Rows from block 12, named by matrix and row number. Each number is 128 + 32 x the weight over its row's rms, rounded and kept within 0 to 255. All counts start at 0. Numbers have three digits each. After the name is the row's rms in percent of the matrix's.
# convs2: project pointwise conv (model.blocks.12.convs.2.weight, 96x288x1), inputs 0-95
convs2.8 100:098132158132118086143142129137155128151082089206125099114156147088169113139145107108144125166094172055053122175117145159110158097146184162106137121137136108148141155152160104162128158172149063103195145052146115049169149104140086088121112095092161129136125157168161092118154146116134141146
convs2.9 103:104104093183110077143119077047120134121122082044124124064107136143149089149029161090183176113075100115108129171078177127123119078127146141120119095124128103165131143131125142162130096150110137136116100085096175149081229063137100113154150149133100127130158074175125104104144090152110179133
convs2.10 096:153131146128175185087130126150080134159081098159142109190115061102123140132080142074124142154161213176092094198149176112151131134149131131162159126163128110117128188169138116151079071145151141123155138103145145144180129128130143131134105178171089140114144111074112119191064163100187178126
convs2.11 099:116184126138131172149146110107142138161092142147109150149150146070120103147107134123130138133167130153171137144154194150117106176118162104124124150143110131112101189095150201100129120139115082076107121082168189097083086122111160103143105144077126121142096204081147151174144154077086115025
convs2.12 092:099144126137149101132134131147121150125058103102099157130146138130160136135192164102141168153106108132099053183101173180108076172130128148122110141133095131192080141110121094145137087123150161151120141212146079113124124096080192133143161110114187103138168151149127145187136116128094176110
convs2.13 099:131126156129123132108145118101089091099087104119123095122121083097089151126231092109101107115136162056189061179163110118135084145105108153148103138173156116129110068118114108104144096106129189134142112165137128167110110111099146112119138129146184102118145173134110132117164133159153108109
convs2.14 100:137149097135124112125134134095139102150210139122129127184124109136077096204123125124139104097183126116172134169205138177113106157106179149134116109128158110130126104068130069120116145115086125193194118168128160093112127123128153116140142102194162121166098091150117141162146109114015091108
convs2.15 096:159151126136171119186101136082140142117109061095101154141110088124087106153154142123116187141052113174103081106157099129161122100154153153147119150163127135072141126189145166128143122127170094063129137109149076114078091138131148053131124114091170149163126070160131133127142038189134092140
convs2.16 103:133099143119154188125122146109113130092126094195129127161128149103085134174081087109122143130136108054095116167148130115112174191145155132153146190123122177109115087119127056101144135167183096082182154200127182172153177173131179105122146100118143106153139223062095162151061163131142101126
convs2.17 092:123111110100142144163122139152142138129138164153170118106134130196152124132046101166103133139124117155158128094136077169112129097170150153084155110141116137155134152200139206139131151125128097032110176059155090138168141096140072156101184088131119120086146058175097124121149101122199099166
convs2.18 102:148125154122135121105116135112181135099097131154117138092122153133111126093177123153185078149113161052133102176134161132102079114109160125148133126084140114146168092117139179133151225091107129111158130114052180147102120094159103183153117124130062131145111226116117077058115138164089131128
convs2.19 101:149169100133121132128150140145141123088144153105153098173144179129122171047087099088131121115129140070108076113071152160107104152136163138149122141134154106116136123139144101106097166141188184132211108136126157196140150175111130162123122090166103109137120124125156158119159145124103162129
convs2.20 100:151051184156138096108124114120157112148162136137127099077157117108144076151091132190138120150174106142188123194164162138119181196107108111122096150173137076235110175164154136091123130121132150169094139142129103111099153072137072095107117147133116156136093192155128063156110154096102136109
convs2.21 107:136180036116147156100151093137162151195205095127189131144126106141149171174110159119157123125204065108108220129147144137131118090153070134141115106152096118136100104159146101128128133127105113105135141191122156211115173093153183126143137135125122133176110120086075158150116138152147092095
convs2.22 098:133134191136119137151129127151141119177128067185131163146120140173243174102111091168126065133135111143131166099133117148138219156132104157194168185115111160139137142188146132127127133099101099141104165170102104138145130176146172152127181148128170098110141146164125150172130100153175093180
convs2.23 099:153177149110187135155141113124104137110051170122109131171117127155150111215104138106158208134072136107121116104146126170126114128101116132135136151127110185143154066121103107138096071111179178144168145080168151153158126170121073124140119121054142107129150092121133158081100056121114110141
convs2.24 107:103116088107115090145122087154106153099145134081126132106114145133103188034168145196085162142140111187181138086071082135097118106125102161129145183190119123133137097155140119149099119144114110138108094110170141138148162149134165133123118158109143160078129165133121166175117164142115109150
convs2.25 098:142124122147137202161159160089089150132089138100179141033157132108071122091181114123121156145139171171103119154086124101138133208120125136139119139142166063137119114082115144127147102137160166201162126086143121134174105128163168166151131160126138144111146106109128147119147134103121150127
convs2.26 102:099094194072106139114138116099130156174168128086111148142128149151119171236173129110173184139183108093158176164208090141141149155151158154124095143120131188092079165165106086140138164119099200118165115100158107136178089149129180161135113087099140131139088088209134121114178111103121109131
convs2.27 095:142174183134100157132115117068085144108061083120166171121116124165071089137155106079142161112055129203148068115111114101129118156101099141153141118115118139136118112060105200129081081098147079161141114078114107146137132147145176111108162160078144144152087225122136146179118154165065094206
convs2.28 104:096115182141124147121136133116138160153071154103142123157131136088085104203101080066105102159138088187097107141132146129162086106099090097113120092114153126104151056076108179124138124144163219154093115144153129137128070112162078130134113088133128141099099084080109134131133109129047163180
convs2.29 095:125155093141121099154129110160120114172106179183124155116143139135103085061189147134173153120119105156248095140110115128141093105123151124150119142127103079164122068126132121109121105114132089183152104115140087147119084091110152100143123130097152106124157127118121138143107083106126108134
convs2.30 111:116078178105123098208141141137098152186104240198142128100129084154146183136127127149133121132152101140127115075132107062102161081136088116142130144165167120111087142094143139109108095127125106164081106075158128094190162157147168127145143109083139140122123151155157159111146166162141176069
convs2.31 099:116145192078149192145122147179142151134142072168105124090151140136137175136093124085130084128117099100183088160087129114138090135155148139092127170178119117106152146077134112161127138130140130158196120150163102125174059177110217140132139099105149128184145109114115154155140167116158148142
convs2.32 102:139110118137110130133143105126184155136162152134157105111154168130065121148137078183152085155087085131149160165127168162123121103151139114123136157095147135055151137165131063108135176113148185175118145090107107162167145033134149149161151097182089113122153118153118107052127172139155159122
convs2.33 096:117083118172112187108159130214141144095145130032128135158111156121088121139064138108162170139084149069172132161133141150130169124157117173140132145108124112106105109076114121141117160112093175134180157165105150124193126022122120140122072089086121131146131151116145095156144172111086140172
convs2.34 101:134134169116160153141134145139134139113107131169120111121099095109142148159105167163160099142121134193096157179086143092106158149153116071144104139130136080103154172180095127098131144130119110089153123126135165151097156055123182153161137081115140108126125142090142125077144109114142113134
convs2.35 102:128089072146110078124146149149130111084172103107107119182112134111128158082102125169134159165162163129169136118114152143097115101106176153147114094109127095163116095095146173138082125110125139100124153089148093142107097189121132149110118131115133162164149102119133116155129146153124166083
convs2.36 095:120091136134124103143128107124040114093083146024135151090105117097071166024068164140134104123160117129145093143167101150169117140134098117134089133163148158153139183175100160191088049148155154153148130119071136074097199153123102121116104135130137133165111129148126163128105068169145134140
convs2.37 093:119127128132164134165144124091137135129109167134146141077139187156047098099196101135133156126040172112122081162104127135126148169157135142134132148077137128220139097172155134098118142125101101075115145135151075154126124088138070103107161105103173125177158142154133147085160119123122134092
convs2.38 104:139127078164144121122108152133090141118206134158074087102106110128162118083017079114171176125108079135077144147143103107140119175110149106098114098122142131195105117161131133117134126124129086098142110091186080130148107167158144120126154074157070124127136076136122183145133091090126108119
convs2.39 097:123167163076190136083137147163136143124195178208123107176094121142092150115064078121127133133048187140145139039121158099121060100132143145122137105136102206168140135121149101132139140145146139133138150082178153172207135105134064115098199141108109078129122136141138144146151153130160135157
convs2.40 102:101149183115083121112097103092104146114126134106136138168120089094156163184056086118088150151159139086166141126104155162122187117102099099096159199163153192131117098086142138104084109149151170132043101146145126103109234097144140140121127130130105113107114131167150095140088154093100194098
convs2.41 099:116140202123152112116142142074085153118115168076131114082156149144072106176175124088120084159133074081147119092140110130141171181116101086133117170073174116123093125141159063130146088144114094111138062162118072077162066129111039052121144134146148139088102142215123127182135173087145136100
convs2.42 106:130156131102125078167126121135121136113160156185157132133138128159123113068129214149185152127183148146117126125167139140101058164103166142110186145130127084164148124098125171125124114121079142165134124119118153145114076153121160119150129147172151115116134133094075140131129163139086156137
convs2.43 093:141123132082151091130121108075119130133104090103176126125135153109135117135123126086141147120111102148106054128106084140129198155122123147168113159086116103118102126114173170147093132132113143091167120065163115118216092151106127144129116129100107119120139099094117092107121135117145118162
convs2.44 095:149140171130168152114117090143098109089098147134145153094137079130119175159094124138156126105132125140203119099130143188152143091117099110117154170116167074145146195135113093091144106096189120129139124127156109127072183170138096142121111122115096093153110150129152139181162187153166100118
convs2.45 102:130085166143115134132124156154153125126132127190097106163095112131120150065083188169157119114098161118074174127117143186123191099131133132129144082115129117123099106145090194138103199111122149179130127134124160147190098084145095118113093162121103106097102198145133105117106162077145090154
convs2.46 090:117170098125152090118109158125167143086171123141117131155095143127179152103158161164174157153153184108123139099073159155120177134119126134114097069145079108151122103160105152154086173116120138109151135116116107162122131069105197139138169124139156099192118191111119168127148170047084161196
convs2.47 103:142138145098180130148122149110103130170102160153159131138106138138142109145064129118165127140104107125089089151095142087136159104150126072090150116142137132126142107070116102110144091117067141144143151143143201198148092143116205111131143148126105142102111103138152123113154109189147120079
convs2.48 106:129146125135171137095136143150094115081079149109106148134119120113141119177252139031162128109116140111167100197105147098122180140128092143081115128120122160155111139095180115131152113123103155127136141097142110141100085063108172068127125098108116140116143103143142167066130070070050142119
convs2.49 096:136130176152151122102127089123126094078083108137123167057150131146184112152170171117081195134101128179077149191133079149125114123134140115131157127113072085104095161135118148113113121115125127165092127196188101135142128115089120084124142124172115145157148227050104105076124139161124143088
convs2.50 097:126079165120115127124144128161091131174050073119148127099143112153064166138102126114093180157081112110111110174148119078154089160117119118143109163131143138079120082106109112141086060138143097118144143029147103074141147091121127104128135133093149150139086147163108095097143174128087181126
convs2.51 104:131122122145117146150125148160099158148078149085130124236144156175086155146141102093089091142148182092127105154183141155120083046130171145098109096164103104108128110106133152135082115134151071215141093106146111142128077060142153194128166171137131105171135150142125174113113161078161129104
convs2.52 100:135060157114155171150118100195099138188108119087117079146122116141166134100103192161152094111094188144198197188139116106158098176145110144139161096133130143160124085199140080145152054173144128046060150116101088092121112096108139101130134133098145161154159168143169144163128080117147125158
convs2.53 100:158073104172132124131112143048090106155119169122118147111114073136153069119103138123110172117126139153101148134165102148111097175127150123125137169177127050142101125104170172133155054118134119150151106073130089140086127104099100110127121122128123133139151115143147127097137149116135058132
convs2.54 104:132083119172128167138122140112133141105158102141112109127154160121154164177108133133113139147138182115118165133135082092139147157128121118098126162115122152125111199109125174114149122087122081133131095128116098131179146220150103168128114137193140093114217106086135075136160113167132111118
convs2.55 101:137148082131108164200127135162151111118200150098169128090115090089130064221108136121137103105096130112090159106139185168114082138123120128130135112136143172128160198128107094122099165160148119125166110240157180144125101140106144114148102088198138120128126094117145110173157173148139082111
convs2.56 104:123141123104167199170144110171136125162089148089120116208162138124141137116169178133152122157085210111137090154110160219121126161124116127084131177122087118171149170144124098109130118131116145107156095134115105132153101120129048148125159075093136146135090113146113126065128114072079105043
convs2.57 103:131106171101134193106128144151132134122088134177101096108136090128129164095103127121118067128154169104194088141120152118105131055118101094141137086112139125124137174126129155093130110113149122172154131121147086167073108054118053165132158148152085135105087169114133097172113144062197094119
convs2.58 101:149115172168119118143103136198124156141113122118104097210119121119166141149108102168185079114185164177094126088140143118114162050157116109145111185161128100132156107130125194133125131178066137127195095112139105153090156152143072156185110135142119158141144106171165157080150209153173185111
convs2.59 102:111145181146186093162128133116043082162178147152119117174113139130161089186133098173123159155104125131121153090175073124085122154123148138120142134063129139180143116090132120132134045107145130146131147136106152100132171131100168129090140138115114120122127127036092145146107152174120139149
convs2.60 099:123176098178100134121137151139139089095182175233097146154116136100132122131111105137084100134161142164115163088091133061092093134118191142126100134173124118099156106132145157139117132093144103115126120185155133082099133071142099151134101144102113114087142128125135159185122088125095123150
convs2.61 098:140155115117129165104120142185144120093172115144151155126115122107150100112069171137148081113157082104083187110131104114121140098122141140092093116097134127048146130066107127113107120148121163115127152122080162157132147101116159147146109139125124113140135144068155106092120102160143143070
convs2.62 100:145118149116142151137161124055122145194147175192162106177126173158078185192071091067056112116109093147133172182165118126150099184132097171124154126139149081154107110106113197101123126141103071143147167185208107146155135146131125115118168142153115122161149167119124150118181110094132171115
convs2.63 099:139087121128128164146136134136100156146181114120138107101149148122184104179117120122147121126152177141081178134137160124157115182141221166168151091109150183193150192171118130114142111119132101100112130069169070173172134094144155091155119144048148133105107212140116165135120089119108116120
convs2.64 101:124097108113134062132136117126068121157092110150153134115127114141170171159138167111122154142079131208159085095111141177151191185084134140126119118084121135158098153203147144146101029102136185188117119110100085131137134131131063149143147129114144143113109212124126158162124180083113131136
convs2.65 099:115159135088150124153117141091163123100105126082137112138101103126116130118094090128115148133096141058143096183113127080137160186109146147145142140123124172169112149148127132165153149164094215162179144106168090146117153117121078120137162088161134105142127155114139151124127126112137090170
convs2.66 094:144098073142095105124116171113151105170185254123126130093151155148105108077068159182132092120134088136136164178123089119144079044116146106103153114135116163085113128147127112150108188150086094135095151143153137145087098134121073097139117131136102130123145050185110090124121128134119070117
convs2.67 099:134122130124130089157132114184132142152127169121104162115132144135145097149085151090121115118096098127140110152115137143168119187156141095136097138099141107179108201081135096121126120146134053128146104178110182126127082095115049107120123100103156111098114164111111134119147121070126186109
convs2.68 097:131088143150109080130119125170097125124084129164122117199119126124140155156146085168184117123109105143194058178171089117125103144103138115090097131109145168226112088140137178166108099120153170125116098092126103075136115080127123155105139124154154154136123066095148178142132128058142137099
convs2.69 101:136139163153136104106104091089133116109055135179162124073133093109120127108115127044121141118171109113187090076150155067133081175129123169114094146154127095144149147086149092152155126134158135156108162160165140098173159155110067072146143140206146114086147104183168116163115107144120178140
convs2.70 105:127108155146141176159135124100123109150134176108155127125107115135090118145137130151170117113152109156117131160158135120157148088155193097142164134154127124181145137176144143164152101149082128191148158156203172110112126028136177115134098127111131115093149168076138175132101128112135103157
convs2.71 104:152141125097130179139122124177114142197123187184090131222153149123151132142140105127116150125162158127174123127154097201097122217114115148122162088098106169103152095149128128180128105133131156137098159129140125107097144105120074128141119123154110137088100068120147080128094126178129108207
convs2.72 102:134192063151141178130145143117120123130202080117111130139119125138187141159154125154155115137084096109098077170151203154136078086151147115137109066138156098150140200134082080122142115125175142158169132181159146104115117149134118112132142147150136123144155087093138132124135156133120088142
convs2.73 107:143104118112089138149128177173133122089149052157136105113142126134101141122090105202134162127065111136127166170135086187125108056087106140140118109116132146045127112120167172098106101111129116130133071108139131091124088079139145161129130165109136133075139180120091146056086140138150080147